{
  "model": "spectrogram VAE",
  "dataset": "songs of 200 made-up bird species, synthesised, often over outdoor noise",
  "input": "log_mel",
  "win_length": 512,
  "bottleneck": "kl",
  "downsampling_factor": 8,
  "encoder_activation": "gelu",
  "encoder_patch_size": [4, 4],
  "encoder_depths": [4, 4],
  "decoder_norm": "groupnorm",
  "residual_init": "scaled_by_depth"
}
Rows from block 9 of the decoder of a small spectrogram VAE, named by matrix and row number. Rows with one number belong to one channel. Each number is 128 + 24 x the weight over its row's rms, rounded and kept within 0 to 255. All counts start at 0.
After each channel's rows are labels from the 100 clips, of 14976, where the channel reaches its highest value: "strongest on" is what is common among them; "peak on" is the class under the peak. Only what is clearly more common there than usual is listed. The data: songs of 200 made-up bird species, synthesised, often over outdoor noise. In brackets: how many of the 100.
# convs1: first pointwise conv (decoder.decb.2.0.convs.1.weight, 64x64x1x1), inputs 0-63
# convs3: second pointwise conv (decoder.decb.2.0.convs.3.weight, 64x64x1x1, transposed), outputs 0-63

convs1.38 [112 145 130 128 112 125 107 149 134 121 116 156 122 106 147 147 146 119 146 133 117 111 167 132 131 136 117 160 143 125 144 142  87 115 103  67 164 119 123 127 126 115 101 124 146 136  76 123 130 118 123  94 198 159 141 184 180 146 140 144 102 139  86 138]
convs3.38 [149 118 112 113 146 110 116 133 113 107 126 110  94  93 106  88 114 137 114 108 121 123 136 108 104 129  84  86 107 105  74 108  99 112  82 103 116 110  84 121 106  70 112 120 122 112 119 108 112 113 112 148 145 126 133 131  96  91 127  93 133  74 138 142]
strongest on: downsweep (73); high song (57); first syllable: downsweep (48); wind (35)
peak on: downsweep (71)

convs1.6 [139 145 143 137 144 126 137 131 162 130 139 131 108 149 167 113 147 147 121 142 112  82 101 137 119  95  84 165 126 144 131 141 121 119 150  99 159 133 135  97 130  84 128 176 152 154  99 149 166 140 137 132 157 102 129 147 170 122 180 105  85 146 100  95]
convs3.6 [112 147 116 136 114 137 161 118 136 153 129 102 166 190 147 156 129 121 129 143 120 140 119 171 128 144 145 152 142 147 168 145 164 138 154 163 144 135 132 123 151 149 163 134 113 132 127 199 112 125 132 118 118 116 124 122 148 190 107 159 143 176 141 105]
strongest on: click (35)
peak on: click (30)

convs1.15 [148 125 137 151 128 122 136 148 142 118 147 133  97 131 162 135 142 144  95 144 139  90  92 143 128 111 102 142 109 127 138 131 106 140 162 100 150 136 137  85 151 131 138 200 154 127 113 152 176 120 161 160 139 102 155 137 138 103 184 105 103  88 124 156]
convs3.15 [105 151 123 134 109 124 133 103 124 147 134  99 145 158 144 127 113 128 121 127 116 132 123 180 127 150 121 137 142 157 162 138 139 128 151 140 142 149 136 118 143 116 165 150  97 136 117 222 106 115 126 113 108 116 125 131 100 183 118 159 149 199 128 106]
strongest on: click (87); fast repeats (56); first syllable: click (43)
peak on: click (87)

convs1.58 [170 114 144 134 142 130 180 115 127 127 141 126 124 128 112 186 143 129 136 121 127 136 123 146 158 119  89  88 167 206 140 159 106  99  89 149 129 143 100 147 123 158 148 130 133  76 124 124 131 120 111 107 180 130 123 123 114 113 110 121 139 132 153 109]
convs3.58 [119 114 138 125  99 131 177 161 151 123 122 118 116 103 129 128 133 127 136 143 132 116 160 125 120  89 134 130 136 140 118 132 106 110 127 156 128  98 181 132 102  81 116 121 126 145 124  55 112 140 164 101  72 126 133 138 125 100 134  90  95  89  77 138]
strongest on: downsweep (91); high song (73); first syllable: downsweep (65)
peak on: downsweep (89)

convs1.34 [ 96 122 119 116 125 127 166 143 135 142 114 156  84 175 122 100 127  84 131 104 136 133 163 103 128 114 107 128 114 172 119 125 133 127 108 105 132 161  92 144  91 125 124 128 153 140 129 154 135  97 120 103 125 110 163 117  67 138 138  55 127 161 140 140]
convs3.34 [153 140 134 126 165 127  64 109 142 119 159 162 133 126 103 154 126 141 126  85 141 119 126 140 158 121 128 149 119 130 124 113 132 124 143 139 122 137 136 134 107 110 138 118 157 120 134  40 102 121 104 123 156 116 125 122 137  57 105 110 127  67 134 131]
strongest on: click (52); fast repeats (46); first syllable: click (31)
peak on: no call (88)

convs1.30 [170 127 121 153 140 125 158 128 161 133 128 116 158  83 120 139 118 145  91 199 123 124  45 124 130 105 123 125 130 118 142 124 133 143 183 124 146 154 100 105 136 137 128 112 104 157 110 139  87 125 152  96 122 108 153 105 119 116 120 108 118 126  99 115]
convs3.30 [124 137 144 142 121 141 151 116 135 139 121 151 139 137 145 152 136 144 143 161 120 169 139 140 140 156 123 154 126 146 156 153 108 113 100 138 131 133 104 146 161 124 141 141 144 148 143 206 125 147 129 173 167 128 131 131 158 149 161 175 148 210 132 129]
strongest on: steady whistle (84); high song (66); first syllable: steady whistle (65)
peak on: steady whistle (83)

convs1.48 [150 111 132 122 114 101 127  74 115 139 118 155 102  97 112 142  86 135  90 146 134 124 130  95 108 140 119 106 127 143 138 148 137 132  89 130 108 187 180 106 104 124 119 165 138  70 165 153 125  95  99 157 116 134 114 135 147 131 115 123 164 139 155 149]
convs3.48 [133 114 142 132 152 122 151 137 156 151 132  73 124 127 168 119 129 135 128 140 139 126 125 137 132 161 118 137 154 132 140 128 110 163  93 135 158 130  51 129 158 133 109 160 139 165 146 141 119 143 133 126  99 127 150 124  91 174 130 172 156 121 196 127]
strongest on: high song (48); dip (37); stream (35); first syllable: dip (29)
peak on: dip (32)

convs1.45 [109 124  98  73 136 104 108 117 135 100 113 121 124 129 136 174  91 134 123 155 117 144 149 118 155 117 147 102 150 144 150 135 154  80  93 126 161 158 112 119 136 126 101 165  72 135  94 119 136 109 104 120 132 136 123 170 123 166 136  93 110 112 109 175]
convs3.45 [113 142 155 153 121 146 124 124 135 127 136 161 137 152 156 117 139 123 147 135 124 131 108 169 167 121 140 163 137 159 203 156 125 134 160 131 114 159 133 147 170 158 164 141 129 149 146 170 134 147 118 110 116 121 133 137 184 167 135 171 124 169 141 120]
strongest on: clipping (88); text has "clipped" (88); harsh note (44); first syllable: harsh note (27)
peak on: harsh note (36)

convs1.22 [176 142  86 104 141 156 132 110 151 137  96 146 165 111 130 187 120 141  99 115 130 110 164 116 130  88 174 125 141 144 165 150 147 139 112 139 149 140 123 129  97 109 112 115 114 164 107 147 131 139 102 136 128 148  86 109  97 162 132  75 139 129 107 146]
convs3.22 [145 107  97 103 143  93 111 137 114 116 121  95 116  96 105 128 116 124 112 115 119 120 127  93  95 123 100  82 106 107  79  88 121 118  86 119 134  97 107 108  97  87  91 105 130 109 115  81 120 113 117 135 127 132 114 129  65 109 133  97 137 104 155 134]
strongest on: first syllable: upsweep (37)
peak on: upsweep (35)

convs1.28 [174 146 139 136 136 129 135 105 140 128 128 153  99  93 159 119 156 118 117 132 140 118  85 114 107 135  83 128  83 112 118 174  85 165 142  91 131 142 141  95 112  75 153 138 167 154 118  78 121 153 133 151 152 126 157 123 130 132 156 135 108 121 138 152]
convs3.28 [142 122 144 141 136 150 134 142 135 104 109 162 134 105 114  67 139 132 155 130 123 114 137 130 143  99 132 175 103  98 115 136 111 125 118 138 105 130 117 148 126 124 112  95 134 120 152 115 194 123 114 130 165 112 131 116 220 151 152 109 111  80 119 129]
strongest on: high song (48)
peak on: steady whistle (39); downsweep (33)

convs1.29 [102 119 134  96 138 122 138 109 128  98  94 111 125 148 140 175  95 113 114 130 154 155 120 115 135  98 147 114 140 107 148  99 133 107  99 139 112 135 121 164 111 114 109 189 113 137 137 133 109 119  86 182 122 146 143 163 137 156 123  95 176 172 142 167]
convs3.29 [139 108 112 109 137 100 118 129 118 125 130 113 102 107  95 152 116 137 112 110 122 126 146 100  78 129 110  70 113 108  82 112 117 129 102 126 130  96 184 121  87  96 100 121 132 112 112  71 117 111 126 148 139 131 123 120  76  85 126 100 130  84 129 133]
strongest on: low song (81); rich in harmonics (68); dip (55)
peak on: dip (54); upsweep (31)

convs1.53 [110 125 132 110 140 150  91  94  95 136 146 127 151 175 114  80 142 115 147 109 157 141 153  97 100 117 101 120 123 124 132 142 178  98 104 119 122 150 175 152 102 159 137 150 140 111 116 147 112 136 128 164  84 131 117 114  91 150  76 143 116 132 153 160]
convs3.53 [130 123 126 126 135 125 108 129 122 109 126 139 119 110 121  89 116 126 126 120 114 116 144 103 107 108  68 127 118 140 128 120 111 126  49 134 129 105  16 125 137  91 108 121 147 114 131 103 130 115  99 121 110 136 119 131 120 139 130 126 161 106 153  99]
strongest on: high song (72); stream (32)
peak on: downsweep (35)

convs1.47 [132 115 125 121 109 163  50  87 124 103 134 131 179 172 116 135 112 110 173 139 151 147 119 132  97 119 122 146 160 149 138 128  98 119 113 111 119 137 133 114  98 164 134 134 149 171 131 150  74  90 108 136 142 127 151 129 119 111 138 118 118 155 111 158]
convs3.47 [145 151 112 122 118 142 112 130 135 151 153 123 149 150 127 152 141 119 145  98 140 124  90 130 142 135 182 127 137 122 122 114 164 131 195 113 130 147 187 121 106 116 153 113 119 130 129  64 144 129 134 101  93 112 128 135 117  66 112  92 103 120  91 127]
strongest on: steady whistle (85); first syllable: steady whistle (68); high song (62)
peak on: steady whistle (76)

convs1.9 [122 149 147 146 128 158 140 139 157 145 136 129 125 120 157 111 145 133 143 151 114  79 109 120 104 112  87 158 112 117 125 131  76 127 165  97 155 145 106 129 126  90 146 159 183 164 102 117 148 173 147 145 134 113 150  98 117 102 146 155  97 130  84 109]
convs3.9 [144 121 139 132 151 151 131 155 150 117 108 150 134 116 129  91 144 128 140 149 135 126 124  58 140 106 136 135 117  99 106  89  96 134 106 118 125  97 136 110 131 129  94  72 153 131 162 150 155 127 124 122 109 144 130 148 136 140 146 120  59  58 104 129]
strongest on: low song (69); mains hum (46)
peak on: steady whistle (28)

convs1.46 [105 128  90 111 139  96 111 132 131 145  97 165 109 144 155 119 145 111 157 114 125 136 144  98 104 140 114 129 104 130 143 119 134 119  67  82 102 171 135 148 155 113 106 130 137 104 100 135 119 101 108 116 180 161 127  99 185 152  86 119 120 117 150 147]
convs3.46 [120 138 135 137 131 150 148 133 135 143 132 141 167 154 149 143 137 115 133 149 143 139 127 149 158 131 161 155 139 148 173 137 154 135 192 131 120 151 155 135 150 150 146 133 139 144 138 157 154 134 129 110 114 121 124 127 171 214 143 175 120 188 129 127]
strongest on: crickets (61); harsh note (40); clipping (28); text has "clipped" (28)
peak on: no call (88)

convs1.19 [157 142 134 131  92 175 150 172 103  92 115 205 122 107 114 131 140  97 126  90 131 118 135 114 117 143 143 139 134 123 121 136  87 133  84 128 104 133 166 167 140 115 137 148 138 100 107 145  80 126  88 139 140 102 138 112 119 145 140 107 137 150 132 161]
convs3.19 [139 131 138 130 145 128  99 131 134 121 136 139 114 109 130 105 134 138 139  98 121 124 131 129 131 117  89 136 127 117 107 118 106 130  84 133 131 132  33 127 109 104 135 121 143 127 142  40 111 119 101 132 145 122 128 132 124  89 121 110 188  86 148 101]
strongest on: downsweep (77); quiet level (67); high song (63); first syllable: downsweep (44)
peak on: downsweep (71)

convs1.24 [164 157 132 115 135 104 149 121 124 166 154 133 107  87 148 127 151 112 160 107 110 127 154 110  92 120 134 145 128 110 116 135  99 147 148  93 134 128 123 117 103 115 136 158 153  70 116 146 152 130 124 151  43 151 119  98 162 108 138 158 126 162 126 112]
convs3.24 [134 132 123 133 113 135 111 114 130 140 139 108 132 151 123 191 128 124 129 120 122 125 117 143 126 138 181 121 130 132 141 133 167 125 167 143 126 140 255 134 127 137 142 141 123 132 121 126 101 129 144 126 122 123 123 122 134  86 111 139 102 114 113 124]
strongest on: upsweep (78); first syllable: upsweep (64); quiet level (61); high song (57)
peak on: upsweep (70)

convs1.26 [133 112 104  99 130 142 141 121 111 117  86 129 141 113 145 158 129 115 128 105 149 133 111 105 100 158 164 110 111  98 133 125 122 134  82  92 115 153 137 144 107 130 113 178 129 118 118 130 151 114 108 152 122 161 133 105  52 171  78 102 153 137 131 170]
convs3.26 [107 143 146 151 120 152 143 126 134 146 123 158 153 142 151 139 145 121 147 149 146 129 100 163 163 129 171 160 135 151 176 150 141 147 177 107 115 160 146 139 160 153 151 138 126 160 144 182 142 142 130 104 117 122 135 129 188 154 127 153 111 180 125 145]
strongest on: warble (44); first syllable: warble (34); clipping (33); text has "clipped" (33)
peak on: warble (39)

convs1.21 [157 126 145 136 125 140 154 128 127 137 165 141 114  94 144 120 155  95 146 140 140 110 101 140 114 111  73 143 129 142 122 125  86 129 169  93 146 135 131 107 143  88 156 162 160 144  98  75 143 159 167 140 147 131 166 100 117 103 152 163  98 104 118 120]
convs3.21 [122 148  97 115 119 130 125 114 114 133 169 116 137 159 127 162 119 119 115 119 112 129 125 175 123 153 127 121 142 166 150 131 150 122 151 141 136 151 143 117 124 141 168 162 110 129 100 135 121 122 131 157 153 121 108 114 106 113 106 147 200 212 181 118]
strongest on: quiet level (86); reverberation (77); text has "room" (77); text has "reverberant" (77)
peak on: arch (25)

convs1.1 [128 159 143 134 104 122 149 131 141  98 121 158  77 138 161 123 137 128 149 114 135 109 105 125 111 121 123 159 131 156 115 125 121 173 115 100 134 129 173 136 126  99 117 140 164  91 108 158 182 117 111 129  45 132 149 130 156 134 131 122 104 161  90 119]
convs3.1 [129 127 148 126 137 122  82 132 116 107 138 163 107 110 113  71 123 136 124 108 120 131 146 114 141 125  71 142 117 120  92 126 105 128  96 122 126 134  59 137 100 105 132 127 141 110 123  45 102 126 109 139 147 134 130 126 121  92 141 105 153  80 128 119]
strongest on: upsweep (70); first syllable: upsweep (47)
peak on: upsweep (66)

convs1.54 [153 107 127 116  93 140 136  83  91 159 125 129 167 137  98 108 103 105 118 136 154 130 110 117 124 147 164  84 114 122 123 131 145 105 109 105 118 188 126 106 133 100 138 176 130  98 151 147 133 100 128 135 140 119 109 140  76 117 143 108 188 106 151 145]
convs3.54 [120 152 150 126 125 135 131 126 155 165 159 134 180 164 175 119 132 140 146 134 121 135 105 162 157 146 136 157 155 133 141 144 124 152 193 115 152 175 144 145 139 133 154 165 134 152 154 140 164 130 142 101 108 133 138 146 152 116 132 160 115 183 103 124]
strongest on: high song (60); arch (51)
peak on: upsweep (29)

convs1.17 [166 127 115  78 108 166 158 115 142 147 105 130 148 120 150 150 126 157 106 112 109 103 126 110 126  79 155 156 140 108 174 143 133 122  90 120 149 167 150 131 105 139 101  80 131 127 109 169 127 141 126 149 155 120  84 107 145 166 145  93 149 109 121 138]
convs3.17 [118 158 146 147 110 159 127 116 140 148 148 146 159 168 146 148 135 131 135 130 129 132 126 159 184 126 163 174 149 141 164 153 148 137 197 133 122 157 168 146 156 163 168 144 130 144 138 165 128 138 135 111 125 121 144 121 177 155 123 153 111 146 118 115]
strongest on: downsweep (78); first syllable: downsweep (64); high song (61)
peak on: downsweep (74)

convs1.3 [126 142 141 136 128 133 146 151 165 144 140 128 114 136 174  97 159 158 128 135 108  82 118 130 116 101  69 155 122 139 120 137 109 129 148 101 167 137 128  97 133  79 130 156 158 161 106 151 165 144 143 137 144 105 120 121 141 124 175 106  84 143  93  91]
convs3.3 [112 146 117 145 110 131 146 102 126 153 139  81 149 167 137 158 126 129 130 127 112 134 117 190 119 147 145 136 144 153 172 148 158 124 143 138 138 145 120 121 144 144 163 139  97 132 111 189  84 120 126 117 126 111 127 115 138 175 104 163 164 179 162 115]
strongest on: upsweep (50); first syllable: upsweep (44)
peak on: upsweep (44)

convs1.25 [197 139 139 149 118 111 146  78 138 139 117 129 110  91 132 123 147 105 102 119 148 134  83 102 109 143 107 136 122 120 118 120 110 157 144  81 158 130 137 124  80  96 133 175 188 161 124 131 123 130 169 114 127 112 131 145 144 126 120 119 141 167 141 146]
convs3.25 [117 139 142 146 112 132 114 114 108 102 151 160 118 111  92  92 123 138 141 115 109 109 133 153 129  85 123 152 107 109 125 145 110 111 118 110  88 130 120 157 115 126 153 116 112 109 124  85 155 110 118 148 180 110 131 113 217 105 140 102 129  79  98 122]
strongest on: upsweep (67); rich in harmonics (59); first syllable: upsweep (52)
peak on: upsweep (65)

convs1.43 [128 142 152 181  82  96  92 104 133  85 135 137 177  93 145 142 110 139  94 136 159  98 102 166 127 118 105 104 135 129 133 156 111 140 136 131 124 126 140 106 134  96 162 154 121 140 127 146 150 132 147 112 158  87 138 166 168 118 138 104 136  98 120 165]
convs3.43 [155 100 129 132 145 122 121 146 132 100 107 124  78  74 111 111 151 119 142 126 145 126 124  86 116 121  97 135 126 136  96 105  95 114  67 140 109 102  80 125 121 108  76  94 161 126 135 108 147 134 116 141 129 152 122 140 126 100 140 122 169  84 160 146]
strongest on: dip (40)
peak on: dip (37); downsweep (29)

convs1.7 [135 130 137 127 109 127 135 143 159 132 101 166 134 145 184 129 175 126 127 107 151 103 110 111 119 136 137 157 123 121 133 129  63  88 100  94 140 132 158 117 116 142 107 100 169 133  87 152 140 100 128 100 155 167 167 121 173 147 121 110 110 134 109 109]
convs3.7 [136 114 126 124 137 101  71 121 103 109 141 127  83  98  98  92 114 142 112 100 118 118 135 110 117 120  84 126 112 118  90 121  94 118  81 117 122 124  90 129 103  80 120 129 124 109 113  59 108 125 112 137 144 125 131 123  92  92 123  98 134  88 151 121]
strongest on: downsweep (55); first syllable: downsweep (35)
peak on: downsweep (48)

convs1.37 [ 83 135 129 118 114 118 105 114 146 141  97 135 124 142 168 151 136 149 139 123 132  89 121 131 138  81 150 169 144 126 200 120 119 101  82 120 165 160 135 133 106 112  91 130 106 145  88 133 126 120  89 116 126 186 116 137 142 155 164 138 126 133 125 130]
convs3.37 [115 150 149 150 116 154 134 118 149 143 121 152 156 163 165 136 139 130 141 140 136 138 114 163 180 127 138 183 149 151 177 149 147 139 169 148 130 155 110 144 162 166 160 144 129 150 143 159 133 139 123 106 117 120 134 128 188 164 128 163 126 164 141 121]
strongest on: first syllable: steady whistle (38)
peak on: steady whistle (41)

convs1.12 [145 156 131 129 132 131 145  95 118  95 100 161 115 135 136 113 132 116 109 130 122 107  96 105 111 133 126 158 135 146 122 118 114 184 104  95 113 139 149 138 133  84 110 154 161 139 129 154 173 102 141 156  48 117 146 106  94 122 100 128 162 142 142 163]
convs3.12 [134 142 135 131 132 133  79 134 124 115 147 158 123 130 126 102 127 132 131 107 109 124 116 125 125 125  84 124 126 121 116 125 128 124  95 135 131 128  63 137  99 120 135 118 142 112 127  53 103 124 106 138 154 130 125 123 126  58 123  94 176  58 157 122]
strongest on: upsweep (81); first syllable: upsweep (58); click (40)
peak on: upsweep (72)

convs1.13 [123 142  74 103 151 116 153 175 146 163 111 120 137 128 135 167 102 129  56 121 138 132 127 116 140  82 172 124 125 158 184 115 127 116 100 122 149 148 143 149 117 156  96 127 124 160 128 141 138 125 116 152 152 102 143 152 103 160 144  98 132 122 114 130]
convs3.13 [147 108 105 101 148 101 128 143 125 115 135 104  99 101  91 128 119 133 112 115 117 121 130  87  92 132 105  94 117 109  75 107 118 118  65 124 134  99 133 111  97  98  96 110 127 113 117  93 124 112 120 150 149 134 121 124  76  70 124  93 140  96 148 138]
strongest on: arch (42); first syllable: downsweep (39); first syllable: arch (27)
peak on: downsweep (45); arch (36)

convs1.57 [153  86 128 128 124 108 126 123 149 131 150 130 114 133 113 112  89 106 147 147  69 159 138 110 123 110 129 127 137 135 133 127 116 160 120  90 125 135  78 110  88 157 155 139 118 123  88 148 153 101 124 160 175 119 141 109 160 154 144 118 132 185 131  75]
convs3.57 [126 111 132 123 152 121 117 145 144 136 135 152 110 155 141  65 129 128 129 136 103 128 100 140  94 135 107 128 113 137 132 116  91 137  83 168 136 129 111 125 151 173 123 135 140  86 137 171 188 106 100 152 152 149 122 135 113  71 125 152 165 119 161 105]
strongest on: rich in harmonics (66); dip (41); first syllable: downsweep (41)
peak on: dip (40); downsweep (40)

convs1.10 [191 125 105  78 139 142 154  91 133 139  91 121 153 135 143 165  99 131 114 130 124 100 150 100 113  99 184 138 140 130 164 130 138 152  98 131 137 155 155 147 109 111 106 142 117 142 111 141 139 131 121 141  94 137 110  59 117 159 120 104 138 124 104 140]
convs3.10 [129  91 108 105 149  94 115 135 117 125 125  96  88 117 109 101 115 118 112 116 107 118 129 101  58 130  95  95 116 111 102 102 114 127  53 132 135  88  99 115 101 116  92 116 133 103 120 102 123 109 112 143 122 142 113 132 100  92 121 106 140  93 150 123]
strongest on: upsweep (66); first syllable: upsweep (49); clipping (28); text has "clipped" (28)
peak on: upsweep (62)

convs1.36 [135 146 118 123 142 131 155 119 137 118  99 125 148 144 130 193 111 156 104 115 129  91 150 122 138  82 188 144 121 152 155 129 146 148  90 157 144 155 124 131 122 105 101 132 130 161 117 158 117 137  88 112 119 134 108 140  92 171 127  76 137 139  86 110]
convs3.36 [145  95  97 101 147 102 114 139 123 123 139  98 112 106 101 138 123 122 112 120 122 124 132  87  76 137 121  71 117 104  85  95 130 121  96 129 135  89 144 106  95  97  85 109 133 109 119  88 124 112 127 143 133 138 115 128  64  91 128 100 136  98 135 140]
strongest on: first syllable: dip (25)
peak on: dip (28)

convs1.8 [110 141 139 142 131 138 101 120 122  88 135 135  88 176 160 142  98 120  82 148 142  98 145 148 144  94 115 116 133 140 115 121 163 145 135 137 175  80 104 167 117 115 126 155 110 142 114 150 135 120 100 134 120 160 142 165 148 130 149 135 120 159  59 126]
convs3.8 [112 143 160 156 111 146 151 119 137 136 105 163 144 157 157 122 138 127 148 142 130 130 119 170 160 117 135 196 140 144 179 160 141 131 148 142 136 157 131 139 159 153 157 140 119 138 136 176 135 146 111 107 127 121 135 123 189 180 135 144 127 173 126 120]
strongest on: low song (78); rich in harmonics (61); upsweep (44); click (34)
peak on: upsweep (39)

convs1.55 [185 143 125 145  87 117 101  86 140 142 127 132  30  79 112 130 119 132 111 164 126 118 108 107 111 116 141 130 183 124 159 127 162 137 108 124 140 143 121  99 114 141 113 144 108 140 134 139 110 135 130  90 120 137 122 106 142 142 133 125 116 135 100 102]
convs3.55 [141 130  95  99 127 121 136 139 132 122 140  89 151  92 122 192 129 122 116 120 136 130 127  84 124 137 139  61 140  97  75  95 145 128 179 120 145 122 164 108 107 101 116  96 123 141 121 105 124 118 148 131 123 129 116 117  85 104 125 106 114 111  85 152]
strongest on: dip (52); stream (44); first syllable: dip (37)
peak on: dip (43)

convs1.39 [128 135  79  96 134 120 132 145 158 148 100 165 136 142 158 146 128 121 128 123 151 123 134 117 120 139 160 156 119 141 145 155  88 112  71 104 140 162 166 111 121 123  88  89 125 134  89 126 122 124 142  88 206 151 134 143 148 157 132 116 124 146 129 127]
convs3.39 [104 140 147 154 113 149 148 121 135 148 119 152 157 154 148 156 131 126 136 142 141 131 122 157 152 124 170 152 133 148 171 149 149 141 191 133 115 143 176 145 152 196 149 145 134 153 137 167 143 134 139 112 126 121 135 124 168 170 130 165 111 164 112 129]
strongest on: downsweep (75); first syllable: downsweep (41); wind (31)
peak on: downsweep (68)

convs1.61 [100 127 115 125 125 108 131 118 140 162 120 133 150 116 150 105 134 119 127 129 156 128  67 140 123 116  60 108 134 122 130 135 119 132 137 115 134 162 123 123  71 151 143 185 174 159 109 129 108 142 188 163 113 114 136 166 127 149 114 121 136 157 159 138]
convs3.61 [138  95 123 122 144 112 153 131 139 150  94  74 126 118 152 152 119 128  94 117 146 148 118 125 113 163 138  88 143 141 122 121 155 152  91 144 159 107  63 117 141 135 106 144 126 153 125 117 115 151 144 149  95 112 141 121  81 123 111 173 166 138 184 125]
strongest on: high song (78); first syllable: downsweep (35)
peak on: downsweep (38); upsweep (28)

convs1.44 [ 93 138 147 163 116 146 107 116 144 126 152 105 137  77 165 119 156 151 157 146 140  75 113 161 115 111 123 139 121 125 159 136 102 103 153 106 141 149 114 106 124 131 148 122 147 147 102 138 142 149 196 165 130  90 102 172 126 120 126 135  87 115 107 116]
convs3.44 [158  94 128 118 154 120 148 154 129 113  92 129 114  88 109 103 168 113 140 137 147 128 139  75 126 111 134 130 119 108  79 114 116 114 104 132 102  99 153 109 115 140  69 103 150 120 157 131 175 148 144 155 133 150 121 154 126 104 159 111 143  73 144 148]
strongest on: first syllable: downsweep (38)
peak on: downsweep (37)

convs1.16 [156 130 139 137 131 144 145 155 146 108 136 158 119 139 141 159 125 150 100 112 131  89 154 120 135 131 162 131 114 152 128 161 162 117 114 112 132 131 135 152 129 127 125 182 110 116 149 163 130 129  65 147 149 104 113 131  44 181 136 106 106 131 100 129]
convs3.16 [154 105 109 104 159  96  99 147 119 104 158 110 100  94 119 117 114 132 115 113 126 122 127  93 100 130 106  89 122 112  87 107 123 118  64 122 126 119 117 115 102 105  95 115 138 114 123  62 116 119 116 141 139 133 122 135  74  81 123 101 142  96 156 131]
strongest on: first syllable: steady whistle (42); first syllable: dip (25)
peak on: steady whistle (43); dip (27)

convs1.31 [122 105 131 115 113 132 149 143 113  75 103 146 125 113 158 161 144 109 150  93 142 125 110 101 122 136 141 148  95 129 135 101 108 110  81  98 112 133 149 184 145 124 101 103 138 115 130 149  90 102  77 170 145 100 120 137 154 154 109  79 138 157 133 116]
convs3.31 [144 108 126 119 144  91  69 132 123 114 142 125  93 114 113 103 118 137 121  93 121 124 130 112 105 125  95 105 122 120  99 118 114 125  86 132 131 123 101 129 102  87 110 129 142 110 127  54 102 126 102 139 142 131 126 137  74  84 114 104 165  83 151 106]
strongest on: downsweep (86); first syllable: downsweep (57)
peak on: downsweep (77)

convs1.0 [ 96 129  84  82 121 115 181 135 158 134  90 124 129 156 161 132 106 128  76 141 137 104 151 129 136  79 123 138 114 156 172 134 117 127 120 151 147 129 139 119 106 135 118 108 127 146  92 163 153 109 111 123 100 168 136 153 143 159 152 112 115 153  83 135]
convs3.0 [140 103 114 112 138  93 103 133 104 114 135 117  86  85  84 104 117 136 115 110 115 117 135  98  98 133  89 109 115 109  83 108 109 124  81 116 122 105 123 117  84  86 102 119 127 105 112  66 110 115 120 142 146 130 128 121  89  90 125 103 139  91 139 132]
strongest on: clipping (69); text has "clipped" (69)
peak on: upsweep (36)